A small self-supervised image encoder, trained from scratch.
Training: normuon at rate 0.019, 5100 steps, batches of 128.
Data: trained on made-up waving flags, 195000 training examples, 3.3 epochs.
Rows from block 6, named by matrix and row number. Rows with one number belong to one attention dimension. Each number is 128 + 32 x the weight over its row's rms, rounded and kept within 0 to 255. All counts start at 0. After the name is the row's rms in percent of the matrix's.
# q: window attention query (model.blocks.6.attn.q.weight, 128x128), inputs 0-127
# k: window attention key (model.blocks.6.attn.k.weight, 128x128), inputs 0-127
q.36 102 [166 117 129 157  98 166 164 143 106 127 162 132 147 152  34 181 125 135 134 107 105 137 186 177 143 164 125 185  87  79 163 180 177 175 101 122 131 105 107 114 122 154 156  75 134 146 125 182 128 141  94 126 122 110 198 114 156 127 138 152 185 132  77  99 184 134 123 138 132  80 176  73 120 139 136 112 188 154 126  97  79 110 152 134 152  86 120  69 140 163 125  83 137 134  94 120 134 184 155 134 161 103 169 166 177 100 141 119 128 104 139 120  99 133 174  89 121 130 157 113 137 157 133 159 135  50 122  63]
q.37 093 [114 125 154 151  90  78 110 128 142  81 152 166  93  74 134 122 172  81 127 112 163 146 147 106 143 112 145 114 114 140 142 163  41  79 152 139 152 130 163 112 101 156 158 142 146 102 131  71 125 134 128 212 101 145  92 154 153 115 121 117 112  58 112 160 170 115  67 125 199 111  94 186  86 180 161 153 122  90  90  80 163 167 150 125 128 124 120 139 179 134 122 132 101 112 143  95 120 115  85  95 139 178  93 138 162  87 137  55  86 130 147 157 158 111  87 144 153 150 122 131 110 175  72 163 117 116  66 162]
q.38 100 [147 113 135 115 116 120 100 176 154  84 142  56 163  14 135 110 118  87 167 178  94 142 106 162 140 159 128 116 117 100  76 165 177 111  97 132 140 122 169 149  82 183  95  81  80  85 162 105 138  94 108 152 101 138 153 161  97 118 123 143 114 132 117 129 152 127 120 200 171 126  74 148 105 147  80 203  90 182 124  98 118  89  97 154 130 121 130 140 120 153 125 119  71 142 143 127  69 104 142 125 110 163  69 100 165 117 132 131 150 100 134 102 105  77 132 142  85 133 123 177  85 168 111 174 153 129 157  96]
q.39 105 [136 158 135 159 120 128 130  97 193 172 114 131 106 168 144  90 115 125 172  94  67 170  87 108 182 138  54 151 190 147 116 127 165 193 117 135 147 112 175  83 142 145  94 138 150 123  52  91 185 126 149 144  75 145 180 162 113 197 125 150 178 108 206 170 125 146 166 171 138 134 159  89 121  84  98 107 148 136 132 105  42 140 127 144 180 103  55  90 135 116 147 144 134 114 104 146 165 140 141 127 133 105 131 167 145 122 120 161  87 156 136 131 121 133 150 127 122  92 141 183 112 154 155 126 110 143  93 137]
q.40 095 [155 112 132  87 153  61 162 125 137 135 164 184 150 120  76 150 117  85 149 112 180  96 114 161  67 125 184 150 106 130 160 190 134 115 165 114 157 136 126 115 166 148 129 104 165 216 141 134 139 157  80 119 129 127 131 189 163 191 135 116 144 135 151 108 150  93 112 130 187 134 154 159  93 153  68  90 145 173 152 105 137 115 140  99 187  72  81  93 150 104  89 133 126 109 148 128  95 154 171 129 137 158 164 128 138 154 106  82 113 118 151 136  74  93 172 112  64  60 160 157 143 102 129 172 128 107 180 121]
q.41 098 [168 124 105 174 104 116 197 149 161 108 144  69 149 113 116 160  90 139 185 156 140 185 139 147 129 110 108 118 111  91 172 106  79  92 161 143 150 103 147 167 149 149  93  80 163 157  67  94 109 103 106  82  80  74 134 163 103 152 182 126 151 179 148 117  94 129  89 182 124 168 186 115 124 126 114 170 103 132 139 222 129  74 165 142 129  70 101 149 117 104 122 154  92 130 113  99  69 115 120 167 121 145 157 109 169 105  76 106 174 114 123  78  94 135 144 149  89 128 130 149 132 118 136  93 180 168 142 109]
q.42 099 [162  79 132 119 155 113 126 143 104 166  99 104 180  98 128  90 162 149 184 151  94 165 130 190 124 107 104 133 149 151 169 101 167 122 129 122 129  70 174 128 123 188 136 106 153 112 135  90 236 149 179 105 124 182 134 196  92  84 144  43 108 180  74 147 128  93 173 136  99  79 131 110 109  93 117 141 177  99 108 161 143 142 158 107 156 113 133 127 109 169 180  68 134 128  96 104 104 168 122 115 115  92 112 156 141 128 136  91 104 135  96 107  76  88 141 156 111 109 148 133 135 131 108 164 107 194 145 132]
q.43 105 [149 134  46 103 138  77 104 113 131 172  93 153 106 127 145  69 115 141 141 161 117 164 137 156 111 155 135  89  60  87 116 179 162 144 127 121 169 161 161  96 147 102 115 150 118 131 163  98 134  46 148 106 147 108 119  94  64 139 125 156 109 159 111 143 105 124  87 178  76 154 174 109 151 173 130  91 179 113 160 141  80 111 128 167 155 109 111  97 117 156 100 100 119 137 118 130 165 109 104 130 173 180 120 103 136 154 145 104 121 174 153 110 152  66 107 131  87 144 111  84 117 158  56 186 126 209 184 155]
q.44 084 [148 173 119 108 179 134 166 119 176 107 160 132 123 139 133 127 157  99 124 125 200  79 199 143 130 121 138 112  99 103 190 180 173 116 165  93 193 169 164 163 130 174 139 134 168 155 116 107 136  87 162 135 146 194 167 130 140 150 139  71  40  73  82  97 147 169 122 120 146 129  92 159  92 189 111  81 120 166 129 114 138  94  84 151 142  85  97 153 123 116  99  99 144  74 129 162 122 111 152 116  66 149 167 117 126 127 120  94 154 131 177 123 125 101 104 131 115 130 102 180 113 112  65 160  93 151 148 146]
q.45 087 [154  90 135 103  92  92 121 164 148 124  96 147 162  58 100 128 140 125 163 108 125 131 150  84  93  87 162 116 167 129  80 180 119 120 112 101 169  93  67 109 107 197 127 102  21 122 150  72 128 134 137 143 117 118 119  44  98 131 142 128 153 139 113 119 167 183 137 137 129  84  76 120 108  92  59 188 110 161 164 117 116  86 108 145 134 170 136 125 159 153 132 132  68 130 165 140 165  74  97 158 150  96 146 103 131 145  62 152 169 107 122  80 157 111 157 122 126 109 115 169 153 184  91 141 134 135 119 116]
q.46 106 [105 155 133 134 148 169 117 156 150 101 122 134  98 124 122 155 154 161 158 176  95 152 169 154 146 135 179  85 148  79 147 106 144 100 208 122 156 112 103 162  89 109 130 156  81 140  88 183 132 178 127 158 118 128 126 139 141 110 114  87  67 117 137  91 126 123 152 155 132 199  91 133 123  74 131  87  65 124  76 126 111 176 117 144 122 216 160 156 206  61  99 123  99 170 118  96 166 143 128 151 145  99 163 150 128 142 123 138 118  94 190 112 114  83 144 140 145 147 168 138 102 145 129 167 123 101  50  69]
q.47 088 [147 181 175 144 136 133 173  72 105 156 117 183  92 151 122 114 161 179 119 161 120 100 115  70  80 187 108 101 149 160 148 156 147 108 146 125 109 108 120 118  83 127 213 146 106 115 128 101 118 190 119  51 113 159 110 124  69 134 115 128  57 112 104  86 161 112 108 143 128 113 105 169 153 147 154 152 196 101 139 124 184 146 134 107 130 176 158 110 103 110 135 110 158 141 102 108 146 157 170 135 116 167  89  92 114 184 114 112 181 182 135 107 174 162 117 123 106  81  98 133  93 128 129 127  82 199 101 177]
q.48 110 [180 151 111 128 186 132 105  74 145 108 131 121  93  86  67 149 186 160 141 120 108 166 162 180  97 129 126 130 111 124 114 159 167 162 138 126 141 145 102  70 107 151 136 189  11 143 110 164 163 167  56 211 154 129 136 178 126 145 171 129 157 132 110  75 148 135 136 115  93  95 128 102 138 107 148 111 127 177 152  95 144 101  84 126 131 113 178  71  98  95 144 153 124 109 132 178 150 145 105 118 136 159 142  95 145  98  71 126 146 101 146 124  91 150 151 115  56  98 123 143 101 134 164 122 101 171 110  96]
q.49 096 [163 161 116 112 123 147 130 114 159  98 125  74 133 112  71 135  36 131 217 133 162 142 143 146  67 182  99 172 151 169 177 115 152 108 143 139 185 137 165 128 150  49 114 142 113 131 169 102 140 103 109 137 141  81 159 133 133 154 120 121  73 129 107  99 142 168 160 144  89 149 181 128 110  96 142 115  53 101 154 100  94 118 160  82  84 157 148 145 142 122 149 188 112 146  89  96  91  66 154 135 159 108 137 106 121  76  93  90 130 106 179 120 137  74 130 141 140 149 101 175 138 140 164 185 151 132 140 115]
q.50 096 [185 127 172 199 159 181 124 115  66  93 128 106 181 112 152 134  79 127 187  66 115 147  93 113 166 127 114 100 101 145 160 182 153  92 116  79 115 139 112 124 121 129 117 148 194  87 119  94  93 130 133 118  95 151  68 137 123  90 170 133 118 135 101 151 124  96 176 166 112 174 150 145 143 104 144 184 120 174 157 151 131 149 121  66 111 164 178 116 106 126 112 143  55  82 157 105 115 123 119 109 136 154 107 155 119 187 101  82 128 101 118 118 140 127  74 187 132 165 163 142 135 138  94 130 175  90 199 163]
q.51 096 [143 175 112  77 181  91  96 122 103  75  79 138 132 157  86 120 173 146 135 146 119 127 106 146 117 201 128 149 110 179 138 163 177 165 147  72 169 116 185 159 108  66  73 129 124 140 140 158 130 111  79 129 127  98 192 119 159 151  92 173 167 100  91 160  97 162 108 129 127 141 163 136 124  52 143  67 123  90 146 118  85 109  90 161 155 116 108 115 162  82 142  81 144 134  40 135 121  68 150 168  77 127  91 125 110 122 154 121 105 128 151 112 129 178 136  95 119  66 102 144 108 105 136 148 123 146 134 101]
q.52 087 [164 135 108 164 113 106 128  86 145  76 146 136 152 122 121  91 126 109 130 138 128 105 105  70 118 142 154  89 141 102 160 134 110  64 112 110 105 126 140 183 172  57 192  74 123 133 160 170  72 152 136 121 100 131 156 140 116 123 112 182 144 177 111 139 124 193  99 117 191 144 160 128 154 242 138 172  85 110 139 112 116 135 102 170 151 138 158  96 107 141 176 158 102 118  96 105 201 119 118 126 173 111 141 170 190 130 118  83 109 122 170 132 133 117 149 105  79 133 159 141 101 159 123  95 109 153  45 137]
q.53 108 [117 135 133 119 126 102 211 114 140 153 141 133 107 159 123 117 124 123 141  37 161 151 155 129 103 129 117  85 106  91 134 170 129  97 154 126 140  80 128 145  94 159 126 129 130 182 131 128 114 174 115  84 124 137 153  99 115 114 126 128  98 183 174 145 147  70 110 118 111 152  72  89  84 191 127 147 160  53  84 132 160 166 135 160 108 111 134 163 138 202 142 148 121 117 209  66 174  94 133 111 140 124 114 144 122  92 159  81 122 132 112 155 196 112  88 117 181  80 130 180 137 124  96 171 140 177  60 112]
q.54 098 [150 118 140 104 161 169 108 149 113  86 124 134 136  66 123 127 134 110 129 105 137 165 141  99 112 111 105 173 166 211 116  64  64 108  93 106  67 166 153  84 121 134  95 122  95 104 141 152 137 142 187 128 149 141 133 174 127  95 136 104 161 191 116 135 104 108 161 140 166 125 128 201 117  82 124 143  59 137 114 109 139 164 190  98 117 151 120 135 123  64 152 102  99 142 133 181 118 154  91  73  83  73 128 145 110 149 187 110 107 117 116 177 114 194 117 110 129 161 168 102 135 140 170 138  49 114 159  95]
q.55 095 [106 153 119 115 171 100 136 111 161 132 148 119 178 147 153 122 124  90 142 171  90 107 141 149 107 128 115 161 117 113 134  90 137 140 149  97  98  78 126 151 125  38 119 114 166 125 132  81 136 142 154  60 148  84 143 132 193 136  68 173 113 145 138 124 140 147 101 113  76 116 171 112 103 144 120 125 120 100 158 165  63 107 118 165 156 189 146  91 160 160 158 151 132  83 101 113 128  87 183 150 124 102 153 138 187  88 142  67  86  73 123 128 188 186 104 130 126 138 108 207 158 116 123 173 182 195 159 106]
q.56 095 [117  88 182 127 140 125 100 108 126 137 174 124 134 150 161 161 141  82  18  80 120  95 141 122 176 119 172 140 142  73  93 118 117 151 151 149 114 112  97  69 107 199 152 102 122 141 154  99 123 150 108 122 138 113 135 102 150 138 149 125 109  83 203 132 138  79  88  87 152 175  79 126 139 148  86 139 125 196  88 219 170 126  95 143 151 150 113 159 116 142 129 144 175 102 187 106 112 115  76 122  65 113 123 122 169 107 106 154 148  84 103 142 138 149 102 157 153 126 120 132 134 108 146  85 158  96  58 117]
q.57 091 [125 120 142 151 136 139  88  95  91 111 155 147 130 128 166 194 143 122  62 133 137 135 114 117  99 133 153  96 132 158 123 121 114 134  64 152 100 241  53 120 132 129 116 150 145 154  76  85 126 202 165 112 128 165  73 125 132 128 152 125 168 142 185 141 147 129 154 117  68 174 155 129 116 151 154 105 133 144 177 134 114  75 107 143 136 152 140 173 123  76 152 125 135 154 133 139 147 152 181 127  93 116  92 121 145  98 152 165 109 147 123 146 143 114 113  99  39 113 172 140 200 113 123  52 150  58 113 104]
q.58 101 [121  99 156 149 126 166 144 128  90 142 130 136 224 132  97 178  66  86 152 118 107  91 111 124 130 154 133 188 160 107 133 131 102 101 152 138 147 109 122 161 116 107 144  91 195 137  83 141 170 176  70 115 105 100 140 181 168 147 104 131 120 148 172  97 120  83 114 151 109  91 179 165  84  75 135 153 164 158 134  87  90 103 117  83 116 149 186 120 117 166  94 108 122 146 108 111 105 200 189 169 137 124 118 120 156 180 107 155 133 103  99 130 118 189 133 147 141 103 111 161 185 126 145 146 199 102 163  74]
q.59 084 [ 87 183  81 103 144 142 126  90 169 102 110 109 165 128 128 115 109 157  78 134  80 148 142 158 131 168 146  97 153 111 124  94  70 142  94 109  98 143 163 124 141  84  87 175  94  85 160 136  97 119 112 140 109  88 163 182 128 114  99 139 161  59 109  90 128 172 166 118 123 114 163 139 107 131  92 117 129 156 110  81 146 144  99 191 137 144 124 142 129  82 144 146 137  72 157 150 158 103 159 195 185 137 116 165 140 111 162 207 113 101 120 107 104 204 151  67 143 131 129 206 136 149  50 132 124 106  97  89]
q.60 092 [112 125  92 137 100 121  82 140  79 135  87 116 149 192 175 138 184 123 198 107 119 137 198 123 149 162 126 133 120  92 140  97  82 107  99 147 132 160 153 156 137 148 114 173 133 156  88 100 153 112 117 104 109  89 216  98 126 101 124 141  52 103  79  99 123 109 111 145  89 129 116 167 142  84 206 175 146  88 135  82  88  98 120 145 159 156 120 143 126 124  78  91 150 134 128 137 173  71 128 127 118 139 148 108  69 184 144 133 179 161 107  93 141 110 126 151 190 150  84 116  68 100 136 156 144 171 129 167]
q.61 099 [141 127  80 156 193 131 183 112  95 189 120  94 148 136 118 152 189 128  90 111 109  90  92 154 106  74 167 186 181 152 145 112 163 119 151 150 178  73 149 117 148  80 136 179 155 169  58 159 173 113 135 122 132 110 169 160 153 164 123 139 148 103 134 126  93 142 118  92 128 148 150 115 128 143 100  82 173  94 108 154 117  92 108 138 109 109 142 172 183 138 148 103 158 135  85 129 112 117  98 158  86 142 174  70 129 129 180 185  97 151 124 151 104 179 163 128 119 120  92 103  77  58 126 122 136 164 166  66]
q.62 101 [153 147 115 111  99  73 133 104 127 135 149 153 163 126 187 134 181  89  79  97 159 115 163 139 125 176 167 123 114 100 107 191 155 146 141 148 117 167  88 121 128 174 132 139 111 165 119 121 105 131 102 154 134 139 110  94 110  78 116 107 166 104 194 161 149  83 122 152 104 143  55 142 131 139  42  96 181  67 166 144 126 173 126 101 107 143  96 133 106 149 195 138 189 171 135 109 109 110 141  58 110  70 122 113 133 124 178 171 117 141 105 131 150  93 127 112 126 105 110  93 100 161 115 198  69 199 140 127]
k.36 105 [150 186 148  77 106 115 124  73 172 101  61 195 122 115 142 172 175 124  92 182 102 161  65 147 152 135 152  97  74 106  33  75 114 127 112 123 140 125 126 111  94 175 133 130 122 121 128 146 124 112 160 129  90 144  97 156 156 119 120 129 132 121  73 171 111 169 116 160 127 166  59 154 130 132 159  52 121 111 167 142  84 185 154 157 142 172 140 160 144 132 119 143 139 157 120 165 207 154 128 172 154 141 166  81 152 167 127 162 103 103 128 125 109 151 135 174 203 138 122 136 126 145 105 104 136 151 101 122]
k.37 090 [167 112 137 136 157 159 132 168 123 142 131  80 146 144 120 168 172 115  67 126 142 157  93 158 123 130 158 153 190 121 134 145 139 107 145 131 123 123 108 177 159  92 124 111 163  72 120 164 136 126 144  89 187 148 121 141 193 114 163 181 185 112 129 109  87 137 145  76 143 163 118  98 140 122 150 191 123 128 158 207 129  88 208 133 159 109 127 186 144 143 105 102 158  84 167 143 118 139 102 127 171 185 183 164 158 149 150 144 117 115  64 121 164 134 152 170 112  68 123  74  93  92 159  85 171 108 154  79]
k.38 109 [148 122 163 135  95 101 101  57 135 138 190 150 135 163 176 215  97 138 118  83 218 119  91  80 171 122  94 143 125 121 170 189 138 114 160 131 126  93 145 114 133 106 133 135 140 165 196 122  43 205 157 121  68 173 165  93 143 128 125  89 133 137 118 176 134 126 105 120 112 133 107 155 134 177 104 125 169 129 191 145 145 139 102 117 126 154 187 148  86 118 123 189 114 121 122 103 150 108  53 144 144 148 129 141 150 142 115 172 116 133 169  95 114 121 125 118 117 136  68 107 146 117  80 106 153 116 103 138]
k.39 110 [108 106  86  66 132 141 174 194  68 136 169 143 106 125  60 120 130 112 151 115 111 138 150 133  99 158 127 123 168 136 135 142 134  81 152 112 129 142 100 128  58 170 127 111 100  91 199  96 144 180  81 102 161  83  78 155 119 113 158  83  69 165 155 103 149 100 129 116 152  78 116 169 168 156 113 172 117 106 132  99 199 133 142 158 163 137 148 148 108 135 143 107 111 181 157 111 103 201 184  78 143  82 158 102  82 149 153 106 142 143  94  93 193  93 112 143 148  93 110 115 148  91 116 150 156 142 121 165]
k.40 093 [108 146 126 114  61 126 137 184 104 140  76 116 139 136  78 179 186  87 155 130 107 167 113  58 134  83 182 118  96  62 154 112 119  82 128  85 190 145 134 119 152 157 174 101  80 104 162 147 125 172 157 133 103 171 147 158 155  69 163 136 147 127  79 142 104 127 123  96 124 118  72 147 141 124 164 164 144 132 145 104 110 200  96 178 119 126 153 112 125 123 119 145 120 119 114 113 192 105  90 186 164 142 105 118 136 128 140 150 168 129  92 139 117 120 168 157 132 179 182 161 145 133  20 111 133 112 114 142]
k.41 092 [160 145  67  91 119 131 145  45  88 159 184 150 117 128 105  86 124  80 126 180 169 122 117 111  60 109  96 106 133 156 113 152 156 118 122 115 139 102 129 145 123 138  67 117 156 156 195 137 191 110 202 132 133 121 123 160  82 115 145 101 190 118  76 141 153 108 155 111  90 124 106 118 136  65  90  65 153 125 120 140  84 113 107 154 135 127 145 146 133  79 126 143 175 148  76 156 146 101 100 130 125  98 134 131 114 130 184 153 119 159 192 131 160 125 189 155 130 137  94  65 108 136  81 158  58 162  91 133]
k.42 119 [107 137 126 147 136 160 135 138  95 118 150 125 102 117 141 138 133 111 186  91 105 143 165 162 102 145  86 156 137 132 174 148  89  90 109 127 103 164 173 122 130 147 152 175  74  96 169 142 117 157  84 143  78 124 125 104 107 171 100 177 145 137 185  95  72 110  86 135 148 161  93 148 150 130  65 154 142 151  68  46 208 131 108 100 104 175 177 147  51  77  95 130 163 127  87 114 194 150 117  56 142 173 129 175 140 113 101 135 169 125 114 107 106 113 143 156  96 124 158 168 100 142 156  92 129 164 108 155]
k.43 098 [149 143  60 184 162 139  66  63 128  99 118 127 140 131  90 139 124 107 143 160 124 129 107 160 116 116 131 186  85  89  68  92 154 143 150  60 109 160  39 124 159 153 120 103 154 131 159 187 143 153 152  92 166  85 166 194  97 118 138 100 148 100 209 103 159 127 128 114 101 106 158 149 117 121 126 156 123  97 145 147  97 150 146 100 118 116 100 195 129  99 126  93 166 153 136 129 142 143 137 125  95 154 111 105 147 118 127 151  85 106 142 131 137 108 189 101 144 184  92 143 183 194 193  99 150  96 118  91]
k.44 090 [121 173  64 185  76 165  75 123 133 135 101 135 179 144  98 137 109 104 108 137 144 179  68  99 128 117 148 118 123 122 101 126  94  38 138 149 160 118 149  85 155  74 192  96 119  86 108 117 145 150 140  92 100 142 145 102 139 113 161 188 186 126 130 175 141  46 127  87 128 167 191 142 102 122 122 163 113  92 154 143 121 131  90 122 190 165 164 158 122 108 100 106 142 125 191 154 108 139  75 114 202 157 196 118 150 168 133 139 184 110 163 143 137 127 137 141 167 143 133 157 128 142 132 122 138 162 109 150]
k.45 091 [ 78 170 124 134 125  76 113 109 161 203 103 109 116 188 135 148 134 155 100  62 188 120 125 147 148  81  91 112 166  82 188 128 109  54 155 175 117 107 106  95 110 156 112 141 108 128 148 103  53 151 156 114  91 165 117  87 141 161 107  74  86 170 145 156 111  97  98 126  80 136 127 153 147 144 165 190 120 131 231 134 155 137  95 102 143  96 131  97 123 107 137 171 130 138 134 151 112 165 120 138 154 158 151  83  89 132 116 121 180 159 118 163  66  94 128  87  94 102 121 116 158 131 147 100 147 150 164 147]
k.46 103 [147 135 104 154 171 150 153 128  70 118  95 147 150 116  98  87 103 155 120 114 210 115 114 147 119  89 119 107  59 136 143  52 138 127 149 120 129 136 127 134  92 138 165 156 165 172 136  72 179 121 129 136 179 121 134 145 143 146 147 148  56 182  39  91 103 116 121 104 124 172  69 122  94 180 130 158 120 142 168 140 148 102 163 100 145  78 112  99 179 155 138 112  86 135  89  89  56 136 126  99 135 158 152 140 135 179 118 114 148 153 128 151 164 179 148 204 163 143 141  98 113 142 115 119 161  91  90  79]
k.47 096 [184 159  99 121 160 184 102 159  81 127 127 148 178 102 150 143 112  83  87 117 169 149 162 145 143 137 104 134 113 130 152 177 181  99 120  82  88 143 149 174 126 151 112  85 102 135 102 111 130 133 131  99 144  98 156  92 157 125  93 176 136 155 136  69 102 158 140 159  53 112 122 131 147  94 153 188  94 126 152 120 129 101  84 128 178  94  85 110 102 117 121 134  79 121 157 186 137  85 118  28 163 134 116 138 165 149 120 151 143 102 156 123 115 179  53 148  91 130 144 107 198 176 152 130 147 170 184 158]
k.48 106 [105 103 206 121  79 128 170 141  65 151  76 129 155 114 143 122 147 115 193 129 147 131 111 121 125 119  96 134 122 129 148  95 132  96 139 105  99 177 134  59 106  98 160 135 119 194 156 105  68 146 142 143  49 146 207 107 149 109  87 128  55 149 123 137 111 150 163 126 128 146  68 130 158 139 151 117 126  88 132  96 135 156 114  89 125 138 152 125 155 133 109 113 106  78  84 115 151  87 103 179 155 120 189 145  91 113  82  54 158 176 164 151 132 152  82 131 198  88 129 123 179 131 127 116 131 177 112 126]
k.49 100 [117 120  73  97 152 158 127 163 132 155 100  82 117 141 141  83 107 170  47 161 150  83 107 146 124 116  83  90 122 137 132  59 136 165 142  96 140  85 103  84 122 159 129 110 104 124 102 116 176  87 123 108 124  95 156  88  74 109 156 141 124 129 132 113 162 127 156  41 104  99 155  79 151 115 103  99 155 159 156 105 127 116 114 123  86 112  53 166  99  75 129  84 126  48  88 137  71 108 108 148 130 132  95 146 149 139 141 112 185 154 111 165 138 105 142 145 124  97  89  74 127 102  91  58 175 119 102  77]
k.50 095 [113 143 168 187 174 201  97 140 115  93 139 166  55 113 144 149 101 147  61 107 165 159 152  99 120 138 122  71 175 127 139 160 126 156 131 137 114 152 185 100 143  91 128 153 174 161 113 163 160 205  85 131 178 159 171 142 132 170  79 135 165 119 130 125 134 147 122 132 110 116  81 112 151 118 131  53 192 120 123 150 115 107 157  82 168 102  88 120 140 111 108 122 164 126 138 151 160 178 148 125 130 239 106 110 123 125 114 132 153 156 120  94 158 174 150 118 116  60 148 141 112 108 102 115  97  83 124 101]
k.51 091 [132 130 121  88 151 172 135 144 170 113 157 117 210 111 151 121  99 124 161  78 138 125 130 127 144  92  48  91 126 102 157  99 141 132 126  55 122 124 153 100  93 138 170 132 103 139  86 115 114 233 104  68  28 136 121 134 121 113 153 135 124 143 134  90 137 133 183 107 145 102 101 144 152 139 128 195 112 112 109 142  99 152  87 115 102 153 108 168 144  94  95 130 133  75  89 126 129 124 191 109 159 141 125  97 168 106 181 150 103  95 109 138 167 136  64 156  95 170  68 147 168  97 175 100 115 110 136 114]
k.52 093 [108 150 172 121 169 115 125 130 145 135 162 128 108 113  87  72 200  99 111  95 131  61 149 165 116 123 119 129 151 118 135 111  84 171 147 101 148 139 165 145 132 185 109 142  81 118 110 148 135 184 190 112 124 155 109 166 169 132 164  92 142 139 126 122  97 146 187 121 107 140 110 132  89 131 187 111 129 152 108 160 134  75 123  80 125 211 160 139 183 136 141 104 129 109 173 152 168  99 150 152  61 136 106 140 139 224 135 221 165 162  74 129 106 117 138 149 147  99 129  94 149 148 132 137 142  80 170  84]
k.53 120 [134 117 148 144 162 167 116 154 148 162 155  73 144 167  94 102 152 100 114 129  90 166 108 152 143 120  76 193 124 157 151 127 146 130 141 129 124 109  91 117 189 160 130  78  83  91 142 129  91 173 104 195 138 123 126 122 142 128 118 133 144 180 166 110 135 158 117 140 125 110 179  76 139 111 158 103  71 143 121 109 178 154 136 129 135  84 183  75  80  78 106  38 122  75 174 139 106 149  82  83 127  56 146 109  88  96  90 144 161 145 159 126 160  84 162 159 130 151 181  91 125 159 129 112  64 166 155 129]
k.54 083 [ 90 132 133 136 139  97 147 108 114 117 111  81 133 133 158 122 124 159 118 146 117 148 170 139 122 165 146  85 134 120 185 222 146  86 129 133 151 129 175  57  65 114 156 181 164 149  59 126  99 120 118 130 132 168 118  96 121  83 151 183 103 110 174 137 132  98 161  97 159 129 126 107 152 123 121 159 139 171  74 163 167 102  99 138 120 155 182 130  82 192 164 108 142 101 154  57 145  91 130 159 140 176  94 185 123  48 111 102 125 101 105  94 142  97 123 160 135  94 122 132 160 175 118 125 142  80 161  63]
k.55 089 [119 148 111 113 146 117  69 134 149 123 144 121 127 151 120 127 147  97  90  61 117 142 115 159 147 130  92  50 139 106  87 127 149 173 155 120 122  73  88 136 154 183 114 140  94 118 104 187 192 138 103 157  92  76 130 159 111 193 179 171 196 139 166 110 124 144 131 129 179  95 101 127  99 159 124 109 121 122 138  98  81 214 102  78 115 106  97 152 160  76  76  76 133 143  88 138 113 176 120 116  92  76 125 187 114 151 130 178 137 147 133 129 108 154 117 105 127 145 179 151 138 103 148  88 141 120  66 180]
k.56 098 [126 151 177 120 103  95 166  97 155 125 102 131 127 123 162 160 168 101 169 123 108 111 142  84 128 138 147 138 156 133 133 129  93  93 170 163 141 162 158 153 144  70 146 134 142 169 112 110 131 142 140 231 126  99 139 152 176 137 145 106 161 122  64 108 121 185  75 151 163 149 107 118 164 127 142 127 107  85 148 132  72 146 125 160 182 130 132  80 208 179 124 158 166 158 104 107  63 102 107 146 124 103 175 180 118  93  92 161 111 105 196 135 121 198 112 143 118 116 183 167  91 123 122 165 116 141 133 209]
k.57 092 [ 94 114 186 133 110 150 163 162 106 156 137 139 116 104 105  72 170 145 132 118 123  88 140  93 165 123 155 111  94  84  89 130 116 111  96  89 127  94 193 127 111  86 105 134 107 145 116 131 152 151 116 172  68  60 123 142 165 178 121 110  78 127  75 151 115 125 140 161 193 226 158 190 158 185 112  93  96  47  70 172  71 171 133 115 119 126 137 113 155 116 166 145 157 159 172 145 110 133  97 153 144 138 128 143 126  80 141 163  99 120 141 118 126 112  93 178 185 141 133 146 109 154  86 171 140 110 114 125]
k.58 099 [109 129 143  74 134 127 102 138 125 115 107 222  85 103 176 175 127 103  76 148 142 134 112 117 128 107 126  81 131 104 136 126 179 141 120  62 142 112 195 201 148 174  87 138  72 141 161  93 185  95 128 123 121 152 109 103 153 170 114 131 126 170  73 108 171 121 108 151 127 104  68 137 169 151 136  82 159  76 137 133 106 165  75 125 106 111  92 127 123  87  86 145 143 134 100 120 183 155 146 166 128 128 124 109 168 149 101 154 127  67 135 106  77  84 136 169 109 132 144 126 105 120  33  98 144  99 100 172]
k.59 090 [133 160 128 102 156  87 173 169 121 166  99 157 122 134  86 117 155  92 148  99 162 157 112 165 151 102 105 116 132  89 135 118 160 125 163 131  94 107  98 116  84 125 161 143 141 124  90 163 148 143 135 116 129 157 172  96 164 112 155 100  80 158 136 103 191  50 112 127  89 113  79 134 122  91 146 142 168 113  80 137 140 116 157  56 131 149 124 162 113 183 134  90  98  84 184 141 100 130 158 108 128 135 170  97 141 142 105  93 126  78  83 117 209 186  80  89 160 170  86  44 156 109 185 169 134 116 129  82]
k.60 091 [ 96 116 132 209 157 106 100 115 126 100  95 182 193 124 150 103  63 115  87 140  75 118 153 179 120 152  67 110 170 161 189 126 194 166 141 149 148  92 142 125 125 122 101 116 118 114 130 152 121 122 108 124 149 128  93 127 155 142  80 144 157 119 133 151 116 129 144 111 157 127 190 144  69 128 133 106 105 146  95 152 183 101 105  90 118 126 115 150  81 104  78 128 149 123 127  79  60 156 162 127 195 157 113 154 176 122 161 128 127 169  97 140 140  10 187 126 114 146 113 122 138 161 143  78 119 141 137  87]
k.61 097 [125 138 112 116 107  76 101 123 157  74 214 119 148 104 149  73 120 127 200 109 131 118 160 126  85  93 121 103  68 127 142 139  81  80 113 114 153 167 120 182 156 112 147 177 106 148 154 141 149 111 180 114  82  91 121 141 110 135 185 147 163 125  48  98 150  96  75 148 208 102 144 152  99 132  99 122 134  74 140  94 137 164 141 156  95 167 116 142 129 118 153 102 131  92 114 100 130 139 164 128 162  64 133 107 126  82 124  92 110 163 187  74 144  85  88  97 121 157 134  87 116 133 193 173 123 114  92 135]
k.62 098 [117 118 136  93  88 135 138 153 187  90 143  39 114 148 109 159 106 133 163 171 101 108 122 151 141 130 157 114 140 144 122 118 106  63  97 102 178  68 104 102 187 125 125 123  67 112 168 169  71 158  68 164 105  90  75 147 130 116 124 152 167 158  90 122 105 198 141 102 175 145 180  83 134 158 131 126  75 145 133 183  89  96 154 123 119 119 151  82 121 145 185 110 139 110 174 161  96 156 123 107 125  51  89 129 102 114 108 111 110  79 137 136 109 126 102 105 142 179 126 126 135 175 101  69 156 108 123 168]